Rows from block 3 of the encoder of a small waveform denoising autoencoder, named by matrix and row number. Rows with one number within an expert belong to one neuron, the router's apart. Each number is 500 + 40 x the weight over its row's rms, rounded and kept within 0 to 999. All counts start at 0. Numbers have three digits each.
Before each expert's rows are labels from the 100 clips, of 14976, where the router gives the expert most weight on average: "responds to" is what is common among them. Only what is clearly more common there than usual is listed. The data: chords played on synthesised instruments.
# router: slot weights (encoder.blocks.3.mlp.router.weight, 8x160, trained with AdamW), inputs 0-159
# gate: expert gate (encoder.blocks.3.mlp.gate, 4x32x160), inputs 0-159
# up: expert up (encoder.blocks.3.mlp.up, 4x32x160), inputs 0-159
# down: expert down (encoder.blocks.3.mlp.down, 4x160x32, transposed), outputs 0-159

# expert 1
responds to: clipping; text has "clipped"
router.2:493530497496534519534515476540515398480516519526531414551525478520457528535484604573470559504558456523466571429491491473581426472453451516475480460442467433543563419489501564497531467488458566529423523420457482485445519495518464555500508482458482476461482482513567470434542566539498498530512418515484523537422485513517473506488489457474492522462476474497428442558496529497510424574514508483526482497536467507457481494459530505421536515477460506456513541491489446450564515474511500
router.3:465539535491564533558526487498495427465482585489451508568580524501504508562492499504486554526509417551466512458501501550542434487477479525449493456459502432516628447462482524465519508491489527483395512524448536496421493488499440533465539489501464515479511447556543445474484521528458512402546422506436527527487556445466465531558516481454493513508518492538463421543505514474519494541508488497483534446520536496486562473475480562407507552474481474545501467519541489505492589428496482
gate.6:501533549501554579556504482499417473501503589460444500495479553446525490467499479498560502500547419521538444645496539528403507468481586510496481457519481456501555480440443452504489502497491463498493489522442491487515496468510449549498493485537490492457507463525557450492501486496479491475571459547434553422489498489468471351481498503492498495525497469563467496487464437501501549504470414491508498450488544577489471536500429504554463522499489493587504455497496514559486556514490499
up.6:522639500503561545520492486493439498478500521532523448508495502502503416491518452536467518504510457504534462505500518521499500465482524526482495480599497536448611412502456500528474502506496442506509499607471492496500488500565472503473486498540504479442456482508597331489502441541453490439480502503505561487514509460500500467479403501502506496481498501501455496450469509443406523469477480499501500485488469536498485511501463567526499471500512495501643424422488507535481529514504503
down.6:495448525485475477496487514536468498522495506496513527496525466522486499517578554495529488510435509492468517500545438501546578501514479485520493537499492547496529495519496509477437511515512514501414493543447589452472574518491368474551497529498516587535451495469453513509570544477536511546516532471506504505518559401473483454499515456529558442506462518492518500582536558510616487566499504505399545494597416481544491439500498463495507609492532494515445479578501460495546456519475512
gate.7:575507469519500493503565398473514494499503360518511486505503492513504517501512513508513498497502513491511512419500715494528508494512530554511508499394577502499445494507461536532493529511488527463500501608490511470511497510550524365524498477519495501385461501555505501542512516494491482501505528495503491501492501506500512484511379499493499477606483480493540506502619500499484481503546424462533508478500505500501471505525495480501501501507487403519500496501498493481516480501503499
up.7:513513571491472495428468408486500501505497499500486511506500512524495605500439430466432487511506501511476461317500566489478507500488492514499503646508491463362498512472501444512524471475507488513515510605507501590564499469509616426460486520507494498456519424511509474495490497508511503511435497471513446500509511520510500446495484493639501501503524503502498511473507503502469593499509491508491498453510498455488499490490575510491503528495546502480522555500501500488483527499538479
down.7:486462511491620445518523539497490520498464477499502492484502499500499503512410490460496498497493506496473509502500381511543444499515529502500522533509507387421482515507519501499402488527480500508501501508512501499480520465546524402516554479517525553501498571510499504546518427516502418522442367497510497530522488501656507552519505498618501512503549514510503506487505541503476512588493527536539564503470535496496512489502488477455475488514494547504434536355494484491503503502502427

# expert 3
responds to: marimba-like; block
router.6:523530605482540557488511458512463474513478531521571464523433464523464518449432538598485545531554454465491484471472512404528479439440499536505390486427424519474474517530448528498484463537478472511531498466484438544532528406529521530483453514462472486415456466534518468496510540537521562533458490518485556504496470555492511527506547419440448522519579477444483476518479480489506536514523539454459512477494515555523487435523486572439461479490462508520500520491559512475391522530489496
router.7:476478489446484474484491439530484444469511529463496488490501476596445427498452483583474505601521543450375504447529483454563488510439519565540487503509489467494495501455545496477470524479477556519466478510513453512496479480481438529470537481511438462512464482443520472439532478563501512515484501472464390501500473541537446509437505442423532500483563480540440494496546498495476489456516508527459546508459420511417541429448485534429490536546448486485510556479581461447479500437462473
gate.6:500502500498486500520480496591509449500503492503538478429548500525482502585466629429497500500562515503514565485431506502574380500482443532500501503487479479570521397504500500501557459479502630501494503404498492438413535507491505500501498435501452484511502500498555502455500546456498504508526492589500502509376500490522500536438495448496477508494502501500495463516503500499478405615574507492516485479513500499482465545475562496518558501486500501460499548528489447497502506510566504
up.6:499527524450490482501432502550488462512498488513522433433565427580472503523452660491505500527514500494460590501548500501573497500432474562533500507503433513521494440535557510500536459475500622500500489419481498503441506507504526503502500500470433487540494449491534504439498507522500532565524488599500510533423484499499503505451501412504488661521533497454498500506503542500501480547556510497499492440527499499495499533478524496490520503501527520504500578516477412429508494500549496
down.6:466502462497479488499442416499472500500453499509463557498455464472504424489465382505417476652454493472475469491485523444382493490433492480500475502495496398494495483483490500514505503502507504456546482532507481503528514427513531524495388486497459485477535497500496499505417444485500501468489518493403525462493552499504496519449496490480512467665505479478540500438491494485432481434494478480490509500503499500508460519503391537450479491431466533488503510431511520488522505472527466
gate.7:469436387480465491495515498500501514500496532475493537502531500487443466509609501521372496497504502500472499548498499494500540552523499500515500504500503505484465460490520479538541523506509508497541488387530497509476496455518482392501498541479502476512528537706483492509533493515508503484485491460463489497510495500465499459617504490530545513457525507508479501497492430496490469468687495546523412500397467510503591501501498491520510482500523523500509511517500504505497499508498472
up.7:506522620503507527500472497488498478497521474526505463510472498537549514490395493457513508505503502493562506459498504502497484468483486486502483511498507492509514544493476517496488475491501490500469535669487501499545504554479523621494504425519469490493476471378515500492426517467488512496516528508541507500451580496557495547349457508458447470554463499502562504508509502506489553563313497462470529495538491475497376506484504524505501528504504463502500484482505505508499496485511506
down.7:515530504490475534538397505490508488493471524421566504502392509517492552344504510478500501500499490503479407547504483497499493423491479602513500494499500494487495500501480490499510533506520432575488548518523391490502497446516497482351511495489502485496455500519444378457511491513430531519510466505465507496498433516591504491500479495552501500625502489504449508432495489527549538452440502462510502496501523499498498506523480496499469503527484504428554491507439503574503515524523489

# expert 2
responds to: rumble
router.4:526501497533551535558505477553460474474482447539470503563506540519525515481488465527509520519493511542516524487524491448484550509478547509423576461450551526520499419499402559432466523486452499528454518483492574390418434521509505533651476536531530578521535503512553501516476502467476420485465512490488507495465444518426473499465486500524527421490529544524515451518502515511500424549506521465531497461505475462541538455525465519538586588483490488412496477511491476496503435513559523
router.5:480487511452558500477567518550453390484535511424532529558519502456510549479550487492433518589513518543473504466449444456529499493435432494445537474529505472513558489510433577516496492529432440561432537468447560493453496503441463602516474500491535477464563533544544450457554494520422444479505485499458523494438471520462500504511468475533458468436456494525508503573475475494454472577525465477455481494534464459492484454474445505491530585528439477457482550522537494502484536479556507
gate.6:505610503499533608509501492517524471503501534489492525502504511499440496510504503450466497539552560514491495475494440498489472509501483504570496502505493491494545506469483475299500510505522398498493516468512462561498501455553484494441511501462488444479516490504367489511536506511494643489468377500501486442503509514507501390518514503517503500501449510498523501540494504500475518509494498613496495460501491507487628497461498545507473481503481454535500502485492503494456528501440510
up.6:584436467467493488433509467500497530501497495525548544500487499493595500495496495526547503480471440475492517501501505459500506387565548499373513503509500510491440493489503496602516506479430602516454614474512553504500503502456492576534445502506566527507472534503558481494505475471511386500498578462538561455498494487498458554518500474490518463459570475543485502479511492502497440470463490488504466523475497436506496463527502472523502516486504534498500556539510498516544478504676488
down.6:485441528481512454477521496477505496513485482495474508529478500504474499456527495500462522518497536475336512660498515463434572534465475562532441501564498540499477520516486430506523477506521526502484416518459497493382511321510492460551501542558499458499538534496508471597491539493550495497509461469488443499525505481565557473497461494538521487515503499514516500425430509519477512464496484467494493437545484537502486554555499540554460466453508508485496562485500468508496501474507512
gate.7:428523521508552511524471520536494494496497477480616438517510429528506555489486443492476500500500491436478511478502528502497512525498583486541450514532362505500552511535495474494499509458483496534446494417512472534551496434495505488503496518460510521491491507510538606499470601499521562508406503506510491506546484468496430556492649502490505496564506484468454496494497522492465557504488489494484511558503437463518483453493495572491397504522473512520499512490501347507486497500511423
up.7:532552519482446557554501500511503504477502622478396499496503567505486458476513473516506482482544509501539393595492513568496488494503543559466594462477611465461493380500520525475468506509448498495578541500585493488447498501523498501497500496498508489498516499489501488512494472493456340479527522524450524432538495583498545451518551450487539500467530451497492528460452487482505474449499495510492508449460601537502450533563492498518463499457504485475489465470493517522500509511511554
down.7:523470496502474511524533505501503588543487524514436537479502498475582497500522497446489513509492495516494499551511511464423502559493500491451492479486507472500460485385454432502483454497522474494486507495520504428494509461510553525475495515504507534495461678568469434533433464503503500505467498442525525508498454499580532475510522502518452557497516510540508470490429500444491518615501525510508452423541530487452561550514471492486512477446502499474503522470504473606498418351487450

# expert 0
responds to: horn-like; electric piano-like
router.0:554452547506546547557450538535532500437535542547529498527546617500467515528570503566458485506539477471518509497516472530508475460470515484526518464437541456522485504546477513521406516530482434491461526508534540431510501446509512522494545486505495469449506463455541550503467485447468481408547464517476498446551497544505506546571528511469448470475468517485465502519464478486540468574571505545511456460526548498478481414436534494555395486459409506502515470529559384522479553479525446
router.1:546497501477567556509455527555483487484550520530444465440533565484529488471568496489548476490554455575450465468485437485463493521473526519464526527470547425524520458562474512541470502530455437448504545498526512475470461504542492582476521538528500475486426506563545489542466478463374466446549463527457493521531484501473435526482470543402498503474460475474448540452459469486524543511523532510528546418494542541491485440461430504539445508446426524462497434507572521576452530484508539
gate.6:500498452500496531499455480573501454500509547502527468497535487497466463501471611498501493500544495495517563503446491486571471505444478500507467492500466452521525404490502500501515475403510601492407523479510498496433495500409508572501500409495475454492488443546530501459490498463485497497534499562493492503390493501500478611452460428445484502497505503495500460500503501493390385531643488483518508485504497532455490501509514539546570502459488511452486502489499416496501482497538473
up.6:497445481498503503489551483457506511500519488500497636508499530467574495514542357489492500499521507503579442500423502499400500506620487488498502502508538477500506606498523498510500559500550352500496496500508496501544500474485447417504494495473517497482541504508482507533490498451503510478434524431499495500536522501487517498563538523499500317506480498508510499509492503485500500500471496509455497574489494499506498495541519403502501484510499501510501500504512558585445577499447498
down.6:499546527493501499498501518552503500505586497516508487487591557415498628501534574475527500422537468501524499496504421504596496532509494500492499465515503537541523497603538514474499585486447421498500516489500460486491504500436498514502649474500502516538514459561545517466530519494495502477484519545533440527559481504484473488520540477492524529333507501511491432460498501498503471511575557557506508503510518504482504487494534453508548497510429518504553498607499433532500507502482503
gate.7:496537572471559490490430485506526523533501559508507504522445518513484547482500455481491494509518507500501497481475494499485509468478490514493483522463500464652496457501445508517492485476502485562499552507485494485456500468516559515441475512486597508451508509502525475497496501478505500508527535503427401491534507591489474544434617503500504491445505509500481381430651487500501522496438464438639497542520504539498476512527485523530522473466480493449500475425511556502483588541458525
up.7:445488473494559491530524512506501438417503546456491499534439470489496495464503491544503504499399559502470515588501525563501492565565483427513528475484521533432499516511497516500500415511498503501463425453485503529499478507494501527633483444486500545506499505500520447522518533545504363459484454582492467504541496586496423505576525502543501505463556506461445553497499501462484335483491502508572506446486484485497509467503451480498497503501497500520500502472510513423571453497496484
down.7:508506510449580507510490543503514503547535501502505497499470506547477378514486402504502492503482497545509531497463498495498499461498408499538511487495490428504397500571438430507432504496533513497492411478554499494502405506433482604493452492499608491510442502492466543533548503527519516488496458488504447495476506499512500536424602512427534505494500553536502527530512485485490532512506504519521404498443479392490551432513497552484487508526474554521503512382499493499486502552448498